A small segmentation model, trained from scratch.
Model: 2.07M parameters, 48-pixel images, arch unet, widths [64, 128, 128].
Training: adamw at rate 0.0023, batches of 256.
Rows from block 3 of a small segmentation model, named by matrix and row number. Rows with one number belong to one channel. Each number is 128 + 24 x the weight over its row's rms, rounded and kept within 0 to 255. All counts start at 0. Numbers have three digits each.
Before each channel's rows are labels from the 100 images, of 14848, where the channel reaches its highest value: "top examples" is what is common among them. Only what is clearly more common there than usual is listed. The data: larger renderings of crowded toy scenes. In brackets: how many of the 100, against the usual share in percent.
# convs0: first 3x3 conv (model.mid.1.convs.0.weight, 128x128x3x3, each kernel summed), inputs 0-63
# convs1: second 3x3 conv (model.mid.1.convs.1.weight, 128x128x3x3, transposed, each kernel summed), outputs 0-63

top examples: light from behind the camera (54 vs 24.7)
convs0.36:151121068141130139127128141103140119117146107156110104139149118133121148129121143171153132152114110147132148119165112148122121138141095157136127146167104124170122198142096187076161171142127128
convs1.36:086109168118108126078155108119131130162152127125182133158098101141134115133095118126124091142183117117142114144131159132159142202114172117122145081104154134098107126140148131145160108108134155

top examples: light from behind the scene (80 vs 25.1)
convs0.54:114137150053137128129129156126181145103174137113142094132131143115134135118110125186143102157144141157095076104150149128131169126140137126153139036152139106125098141113140152137186124136136113
convs1.54:113123115189147124130115131098106132142114138123128157123123116147112111160138140099089126126123092100144182141093126132085125128127140122078124163102094134142148130146118096127094057114150174

top examples: light from behind the camera (89 vs 24.7)
convs0.15:124157132139119126126130128104121154102132119107118089096119124116143122127128116109141106125106151127162165083136103138134091129130119152155122139129124137164143151163142148134167125146140135
convs1.15:146125104104132134118150107133164139137163147143109149156162133118132134092083141133173152130130144133111063167129123133167129091109147113150120021123153124104106148111137130105134166114150098

top examples: light from behind the camera (51 vs 24.7)
convs0.35:131157127107119134113167141127174078084140147155106112127134140088141161125119126116155138122109138146168135141174158083157156143130177149167181134142127145141149151116135116158125171173137094
convs1.35:135142115150169138146119108114104124145088176121130144141160130135116110098147181136104132135137102108089123156058140103126134126123114117130105119118133132103121078092170125132109124123145156

top examples: light from the left (53 vs 24.8)
convs0.89:104094140133136129108134122173130116160094131119128143134126143155127105141111154116159126129112146105145102164151199099162154148111143082133114135105125127093110152114106156177118126115128131
convs1.89:149165126162115186116121124101130090125142083098083114127135117124138151106149130142163140114131137131141096173142124161124136129165120140117127150126155128152147099115091131154100119151121105

top examples: light from behind the scene (56 vs 25.1)
convs0.74:166132150130158111118133100106123135141144145123128124137132152148119115128140159147071120112093170147141101124103144117130161137149126134135138137115102120094092163108139131144134128118162101
convs1.74:136118154167126124135168111119096131133094093137078163115132155119161170108160108124204121166125116111145125131151090156147111128140130122109101158102122114135145135117130130113141151166098134

top examples: light from behind the camera (70 vs 24.7)
convs0.43:142140141147066137169143155091164124138143111110070086164135145106134135098119147166176149145114148138133110127140123116134124057139081147106113100149120188102132100140125120113154112085126111
convs1.43:114099133078141115140124118129111156092080101133119104153100096167127130122115108117083110154107148109144183182148155128138141128151152143119155116117162096111146084124142160150107139106104116

top examples: light from behind the scene (77 vs 25.1)
convs0.92:123137145123088074149089131132150095124133128074084109105151218108086119112174127121170154135133124133139116087100120120102135112125130110116120146155140140121157129159128128117107117101137116
convs1.92:123114123122125131121170121158109158087106137145127120091135123146083129109138068138084101130096118131120111119118107143136127117091173127172135138120118132125131127137139130161190131119019126

top examples: light from the right (59 vs 25.4)
convs0.61:120141129176131116123109104103140094096142122094091135135146118145142159157144147163151121139134118165163143133154096092107117122112152148163122146084124122175105131126092121186142160141111121
convs1.61:120122141080078085096149151162152131157104092126183107134144163114150139143117130148116182148106164137091119093133144135170137150113115097077109170154071129142152121096157127125101119127128130

top examples: light from the left (85 vs 24.8)
convs0.3:123129149060130127145157134128119156159140114148115146152128114136129108104115135127134103149126176116142069158163172146160146151146174162161132146185086126148141165159144167166132153174134159
convs1.3:140123155164091140112150114118149126170135134138147178126134138122138129125122132136145153151112107127129129085073095128124142134085154114136148144120093162120153110101102086092141130158120112

top examples: light from behind the scene (61 vs 25.1)
convs0.7:117119103141135143133144122143138112144130125134156159127125122118088146135098116124144090140136090144120124176127080135104126125138166088137121100038151130135116140117121161132126156147114105
convs1.7:140175115108137163136093135127121119142143142099123083148144150130158148102138139131103121103100118111133118063126131100099147136149117135116116141179092119117143136173124099114092120138130126

top examples: light from the right (58 vs 25.4)
convs0.56:140098130117105083143111089142137098089100114128088083107136167110098153118127128192093132154094101147118127105146132166137122117135124119123129153107146156085144131100098119105092148123097085
convs1.56:128114130093129129127143128195119175090124130158128124119130128150100127127128067128117125129118129130102141097104122129130129128091138127134142128128109129128129109131128133181160128127028128

top examples: light from behind the camera (51 vs 24.7)
convs0.55:092143156141120114135129120097164104119107099098090129101168138105047132094138170156146122137130119159192116104158121108108123157168104134143164131169129107157151172150102134162127153116116110
convs1.55:120088132098157150143148107147110171120138144186148136135109107138146151084083097092116109107141162122113145151104153113196128134097139128145143141122099107133122164139147146179169113113131149

top examples: light from the left (73 vs 24.8)
convs0.31:162146093120132111126112120150121120157131130152135124157176101103173150098136172098122163153110155104162129138054135078146073113128152114122098127149134143111129115114133106072109113161113128
convs1.31:144078128121142125104112155154127149108124137115126116101140137127095104173121143124106137125115103123123173111152071162136153135132146129097112121109129161140143138096100139147148178167134082

top examples: light from the right (53 vs 25.4)
convs0.50:143105110160120133134147119131138109137126143138129108092133137132102160114128122122119145140130140102120127151144100111107141105146119114148097072060198115102134138132081117137141146124135120
convs1.50:128114140105100123142139067117130168153118135113144128148130125144130097074111129137130121130141127091119098083093157120152128149084144110084121135162050125104115165144135106090150092095170103

top examples: light from the right (59 vs 25.4)
convs0.42:140127140177168154134124096073116106100138161134118116129118136139129191098114185162130122133093121109097142146138118112148124114141094128151097134116109133113148164080088162072164119130174108
convs1.42:092132174057070113102161132158142188109107116107111102118122147144113097090109116140132113167111123145113114105098167130158123127099159140117148151123095115147134081107154138140158117142085121

top examples: light from behind the camera (58 vs 24.7)
convs0.52:139103129133147135130111168098128128104137179102099148131140128168130083122139164165133095157135128135126172097168111142137118132120118141110127124155091134151113135145101130117160151136129110
convs1.52:121163121134100078150142104139160127141103090105126123118140133131171120108120154167157141147130112176125093128116096142174119163143166134142142101132144087149142123114138139104154120127157105

top examples: airplane (59 vs 12.6); largest object: airplane (28 vs 1.6)
convs0.71:116129081115134116134102147077147138087143110114090135106129111119119149150140136139157103144142119145162142125151148104107113132097167117128111128153148151110167141148192143099105119140138160
convs1.71:154059121162165165121136082122114111125152151114132129123148132144122120102128169150160131147086113128143092129112156138144095105137116128131119096119130112130113118119121115114135150134105127

top examples: light from behind the scene (63 vs 25.1)
convs0.47:127140139084133089134095151128168111096119107091091103125129127116078138121126144141118130139049162177149118150143142128159106125158091139162128141128157117148175165099090128122125143135159085
convs1.47:143081133139126180102189104134078141148135177160154165116128123142119091094129113116114113129116127133145128109036099136140144104099154122135154120125106155111121100134146118155133132129095137

top examples: light from behind the camera (52 vs 24.7)
convs0.6:134103142155086173118144104146101124126147156165176149132133073096161118119108093126133152161144127137140158123097133087126119134095106132119120143120136122119112108135054126128123101132102129
convs1.6:129112130101132133123145127179118181104126136169129127126133128143091126124129071132115123131109127127123130097097115130131129129090139126140130128128114131114129103132130128171156129128037128

top examples: light from the right (52 vs 25.4)
convs0.85:130113101155159082135120143089179157131122133126120100121086122148143152095120162128133099107115182158133140133128147121128112158147148134150108152134143143151157153177132117130130176123112122
convs1.85:136140102153106155158136142120127126112110124110085123159174153112117081135100135108162153109121134142142038116115097145166144082120094114138154110119139149165126116138104139115102151150139106

top examples: light from behind the scene (52 vs 25.1)
convs0.95:151124153085168103141120113142148154114125158126155123153126122117096143142139167185112108150140154118092126135134084158112133184102138080135111126114099123144112104089140077076160111102123118
convs1.95:122134064166150163129123173116106101094073136093111091129151106123119105125152145105109139137132102138150107115116150115103131082165110146140136153146108155160132159150103155077098138137149123

top examples: light from behind the scene (88 vs 25.1)
convs0.116:116126140130139091132095144078125118106129105116109172086126125113098151122116161108138120158157088118127106089107120112116169130160116157143158086091107117124147092137126111116143130128096118
convs1.116:096098123110168107116103104134126134139118095149143113161116148113141147133099125081156114131132173100131147127121143092134113123134103129128075132121153129106102127129119135103124144121107137

top examples: light from behind the camera (84 vs 24.7)
convs0.25:143099156184106143120129106099122153108139084111114091138123161100115136141112150138124104128111147149134128113103096147176111113104127085152100122126104103170128100159108110132136110129124155
convs1.25:131094117081135104136123117127144125140179122171122178157123088131143146115077138081168151129142167141182133166119138119162118136138142129127157076120154111103139140099105129146092148150096116

top examples: light from the right (51 vs 25.4)
convs0.46:149131116108165138137133171150157125111101128122107094102131147101092139149174118160141179127118164140082123133125129167122136124174136139136102135110186139146118181152103121073127106159136111
convs1.46:105150148149133109130133108118111168137145127108138166153086099142161080138124112141129083125137079091143163137129145129129110136111145130145131120125123121123128080129167118139123104092122195

top examples: count: two (42 vs 19.9)
convs0.88:145122106127174103117114166121148144122162102125126137154141113111128129169099135171183114155143140166176162141144154098136157145099137115146138110129138159160117136155127100161154136129130149
convs1.88:153150149144164123152127085092104138129076140117100086115137130124133096101155099132115118167092125169126100069121138166112107121123120110157142134115148116087121119137129150162116141133131148

top examples: light from behind the camera (95 vs 24.7)
convs0.112:152133109144085129127128155108122136118142113134114124091125101098118185162154126125131141122093114137176145113111069145120100104086126131170133119051099198149150157143116142108121155150111153
convs1.112:127107130094129130127143128186112175096123131165128127123129128151097126127128063128108122128123133128106142106103126128129128128096137126136149128127113130127129110133129136181160127126029129

top examples: light from the right (55 vs 25.4)
convs0.38:139098130118105085142110088142137098090099115128087083107135169109098152116126127192093131154095102147119128107146132165137121118134125117123129154107146155085144131099098119105091148122097085
convs1.38:128114130093129129127142128194118175090125130158128124119130128150101127127128067128117126128118129130103142097104122129130129128091138127134141128128109129128129109130128133182160128127028128

top examples: light from the left (62 vs 24.8)
convs0.119:119150127123137178071103164145123113150132139135147119155103117127152159165154141101144129106170113114091133138127150114117137135079105118131071100137089140122116159104097153143141145122081113
convs1.119:133153146147146118146117144117133139131088135144127111083134152111134130154189139179109142140101130187125137160173126161114141101111086157125140149078115121116132139150149126154137123160155107

top examples: light from behind the camera (100 vs 24.7)
convs0.29:132147124106105141117163167100127119123122096155112105123122138117118126158154109099136098107117135135159112099119098114123095115126128154156112153101095163142132093149123146140116122150134149
convs1.29:123128163110105129126145089131147123161145113163121144118142135109145132114137139139186137129134143138095125153124119174156137086082173127130141068160106130133112131099182111127150153141136095

top examples: light from the right (81 vs 25.4)
convs0.75:126122104090157120128119203145123158141104145106100149134162158129117155145097105088144130108121160115126155170143117143134103116136128136153098114128160142158140156146123157130104168119146108
convs1.75:156143101149127130080149087099115090108107115118119072135107135086134101106135100139125137122131105194150068128143118131141146178122136142093132127173112106119141148124119125163192144150150141

top examples: light from behind the scene (88 vs 25.1)
convs0.80:145150107123111141143144192148171159109116137107108110120153125119108167108162120134150137131145120108119042130093131119106161135157122143123137110100187133102158117146126142146143079126131143
convs1.80:147149133146139148098123089122129115126152151105161147102116132165118123106121144128074139097137120088091164141148135105147101101113132088134156140191112140133095137138104109145128107077173124

top examples: light from behind the camera (61 vs 24.7)
convs0.78:170125138131113073097141080130163167125159103120105127134125154134076167161116125141158112119120094138123120138077139139084096175122135145148139148146093130139157147141130146120147140087127116
convs1.78:143131078149093165131138158122103138145104101162142087113100111116174129130126112096110149125107183141148116154135156106129114110177109150175140138145135130120111156119088157140120125146116075

top examples: light from behind the camera (71 vs 24.7)
convs0.81:131117140121112121142138114115136138130130126141125128134146151145146088122139150108149126168114170100152122100126124119139113142136125144086153157116092150141127088125148097104125136140151186
convs1.81:127139131120120132175126147126118164120112099115107117133150138093155114102138129123160140109131134147114147134127111134142139109103144111104121063120144104132108124114155167119113135158146102

top examples: light from the left (91 vs 24.8)
convs0.105:128125109109160133131118131116131184124135151137102137106106117140101140093089124154101118143128138121079073130150163148128121142119160117136160054138091143127148160101122154100146151141130125
convs1.105:129145125167141132124107145102096105065118083126104116137120130097121157104140124103141116120119122142136149161124102084100136091124150111103106175109154124141121090131134145122139132100111140

top examples: light from the left (50 vs 24.8)
convs0.125:156109139114128119124123098106142094087114158154133172142121135143094151141120134138108109153133133109090071108123125120096139130119127106130148146154116083159138093136115081126161122173099148
convs1.125:067151142117121098135144130140131113149101102118105109124094138106096137100175153144142163147090125144141138125141109128105122139168110160133094191140144148131138110136137130118115168146102151

top examples: count: six (49 vs 19.9)
convs0.37:132121157166188160077157147102123141139136108136190149102125144151122146132124158163150162160110123115148127152162095109143116142101167166124161141092161121128091100138102130146154134132066111
convs1.37:145123103171170120150109128118127134112081160137125062141130101107123136170132119119100117133126136149100126156125142132098111091186081149196131117119133155128093088142128152128088099137120104

top examples: light from behind the camera (95 vs 24.7)
convs0.108:156133111146084130130123158098125130118142115131118124092129099098117187162156130125136146123089115135175147113110081140118099102086124130174133117053094194156155149148118140104121152150110150
convs1.108:125108128091131129126141130179111165102118132169130126124130128146092125126128059127093123129122136126116134117103125128130128128106134124136156128126118131124129115135130138181163126120035132

top examples: light from behind the camera (67 vs 24.7)
convs0.49:149115125157067110124146100076165118131103112121118101100153173090098111127129142185141143128094109144136127113132144140153131113119114152098130122124115160103165126161130143108122117119134118
convs1.49:124110129093145107136126136209120184100139129166138129124115137165119129138128079122117118132125122123101169111106138132123117132119131129126142123105126123123119118119140137171146136123037155

top examples: light from behind the scene (53 vs 25.1); barrel (30 vs 12.7)
convs0.118:139098134117158085131160127116133142117128146119099121106137137146064157170152124137106107116113116158112109144140084167150135141130171130189119138138133196155101145113118153138130068106130166
convs1.118:145147149180113093141117126087156103128151139128118148132133100128150116105133127097146128160136145104161104130119177120121104118147127093176164099121132157121144140110138105099108136116138152

top examples: light from behind the scene (93 vs 25.1); umbrella (45 vs 12.5); largest object: umbrella (32 vs 4.2); tree (30 vs 12.9)
convs0.107:145139129073147142140129207117118139139132132133127143111118130118117140129145153115154163155097139134082031128128121133132150134138167141200116065139137116142118122167119179145126096103163099
convs1.107:150150142159102134116141135155159119116133149105130139095143160159106151132132107150113150103129117122139133131090133150076119144098120119054092186123133115154125107113136073101101121092126118

top examples: light from behind the scene (52 vs 25.1); tree (30 vs 12.9)
convs0.76:162113142115136099147079135131135146126130126109104107140158165105140087097159119134129194126101113156127106088127152117106164091136098117131134113145084141103145134151112078110147148121173117
convs1.76:114109131154098156070148107116097125125094083129124102073096129145156136156118108118118095121118119151152150127120092128130115124105191135117093187155122111166157111131161108142170115160075112

top examples: umbrella (31 vs 12.5)
convs0.32:140116150176159122146133110125138146137173123156193207145141067147110128145110161083148144179144127104149120151137108135149122116125154118150119119111146184140112153115083122113111099151112110
convs1.32:100165089115092126114135140094122132064073149070105069143134145123133135115107113138101149132123109134147112125111119090111136144140137112082102177139121109107097111146112147126160083134157097

top examples: count: two (65 vs 19.9); light from behind the camera (51 vs 24.7)
convs0.48:126126123142172127113129148144120126082136129142131109106109118108135124130136117146120115113111145162152122130200128141135131148155138142171135150125146130176121168128121147116154152133105093
convs1.48:143130123142100142176143120109133144135143143120108161120182152137097114126135155129126157130121116096122093143093121118106111101120107082089126099099099167112134096119154118064091127114159129

top examples: light from the right (83 vs 25.4); count: two (41 vs 19.9)
convs0.72:154113130123167148139150195132127179101133063128125126152143138103102151144133072139135088124108135162119136140142114133132121114113100124124105149131173108171124154125177103131115172187121138
convs1.72:140098132100134119162112090120126125139124123143102115154141112121122110117111168124138139115118127127113071104135148181135155120176115126109156093139162122143131136131102125130088167085161126

top examples: light from the right (63 vs 25.4)
convs0.30:115125180133170148152138139114145179125100149196115170119139101084117118137069138089146124125142143076143164166140104129140155126106142120190123091122127130129121149139090151142136132132150142
convs1.30:154170111111147158113106157128107142094129115142130137113130154138171145124153104129166119164084135150144096060140106071089137142104133141136101154127100104110157133126138134125119148193085139

top examples: light from the right (56 vs 25.4)
convs0.99:121143171184153146141161141116066152114119125173143109123149105130142139151137139116188113147137157105114162086142109099102090108126121170120110129134127124094135128144111144088140142109085147
convs1.99:167148098105141130130103147132153118143091157088149105117137148149103097164130132114067120128124117129098114138145145157091111086156118157132161073154115115155115122158140135109077097101176124

top examples: count: six (40 vs 19.9)
convs0.120:134161145132136098125136141111102165129126196148086098122125102127124109115120130140137137177107142128136145142111120148093120156144111150164134132145129160184164103138157131115148141135152158
convs1.120:101122106142107161132134165105100093130150074140127122144107100122152141125114112113177101139130137085148088131148114134129125155143141085125143124142130149114146110141116095098137157127127151

top examples: count: six (46 vs 19.9)
convs0.45:165147119128153090120117106117113119114144116076114156111111159126086144166130146158095098097128133138159111170160159170152144145150171143152138123156136157182139152139119169177167164167144151
convs1.45:144133151135098096157152099147172119144113124128114100105129113162130172130145152156131153141152150127116130152114114098130142130144145148149130138118146166116164115160138118112099097114127132

top examples: light from the left (57 vs 24.8)
convs0.111:100164156111200152136181182111094167137103136157129161139136093099125112105115147124168145151172123084133146113206142100133105128097128143137118136150112128136114144146120131106114117172100136
convs1.111:158134144137154117167109114143145111145129152121130123119177126144102100192165110133075133090137115129110145151111171164118132117163116109114146053130117145135137114147149126123100111069144173

top examples: light from behind the camera (51 vs 24.7)
convs0.70:105106103150150146125108106143125060103180078131157139168150140131165119135121127144164153105126119127096126120163128096121103135106152128112153144162166058145113085128144088149128116160135122
convs1.70:131160062144120134125143132119138139125078148075127113153168150128092124114145146158126116138140105150108088129165117155110118130141135132121133077136130131128128140159124138094106145132182107

top examples: light from the left (71 vs 24.8)
convs0.94:127137141131089101153129145153171139129103106078141101094127126122106095093138140161117179159120149120121141117121172132143066129140141126131122141166166144116126168191139113112099116110101129
convs1.94:138112134154145152106124109114113084172120132141132111121122087114123102167120115142077097080145107157140147161151128134109184106142109126176142068108178141121091153110113153121173115130142104

top examples: light from the right (78 vs 25.4)
convs0.1:124118137160101162148129130133078152146125130140131154129097118119116144114146088095120125074143122113148169145114090132108132102143127085101144141079082149169132124138115102126107121146112137
convs1.1:119142122063142115159076119123139139126156111107129144185150135134158080156097124142126127155123126088124072113127161105112133157152095118131107088124188131112117134135127154096115136107123138

top examples: light from behind the scene (54 vs 25.1)
convs0.87:129128135097073085170104123143128127146120108102101131105132177099133123105157127139157156150106149112115105107117129155137120115128169115107093125133146118104131109132123145138103146127167109
convs1.87:148150085114113158136129140145123127122089099112118119087136119152119145097137086108093088100111124110107142096122091144138118117080173131149124154146124135148163117148126139153139154144067103

top examples: light from the right (56 vs 25.4); count: two (42 vs 19.9)
convs0.67:161112107133121055121126156120181116164137143132102136112111118118112155094098138166135147143112102105132127142152111142075090158173167118130107124135156124144116140126108117131098146120131127
convs1.67:131101084117115185133149133151079135129109143122139107124143141115089115114138105124119135091107151167144125091096107165157131104159118160150128133135126148120114137141094158143166174144104085

top examples: light from behind the scene (86 vs 25.1)
convs0.10:141141155105163118124134152061139157127159144136142116159147116098108137130106113116137131116146128106100096137116102139135144125121142091143125068117152119154135124115145164110154120127154122
convs1.10:074170110155132106112099174150134164088137132119125126136128117164145144108161121134101122129141102117160167120146147151096094095156126109101114157120125093145132131154165098157110120124098157

top examples: airplane (49 vs 12.6)
convs0.34:101132105108159121129113099098149081132117127085071112102135158096100110125128140138123113152079155163107084140147119158150109111120153151171134138146134121173119154126203120120162135161115126
convs1.34:118083140159114124129138126102109131116128151169115157186132089136117118130090108103134099117170131112152172133130125111127126130129093074121149086099141127127142111148110146125119091109114169

top examples: light from the left (52 vs 24.8); count: two (42 vs 19.9)
convs0.16:117122114067139154125121192125131140140148146120144138138109127126126147120102138117142145131167124112099014107120131114137148133133121115113157000123108117108130138148133174135152124112110121
convs1.16:095124163134103109113120122121144108152154107144143143107125140122122129136106130127120124110152151118145158136128105142110118193074148104064100172161131120151126126139121069113120089083158167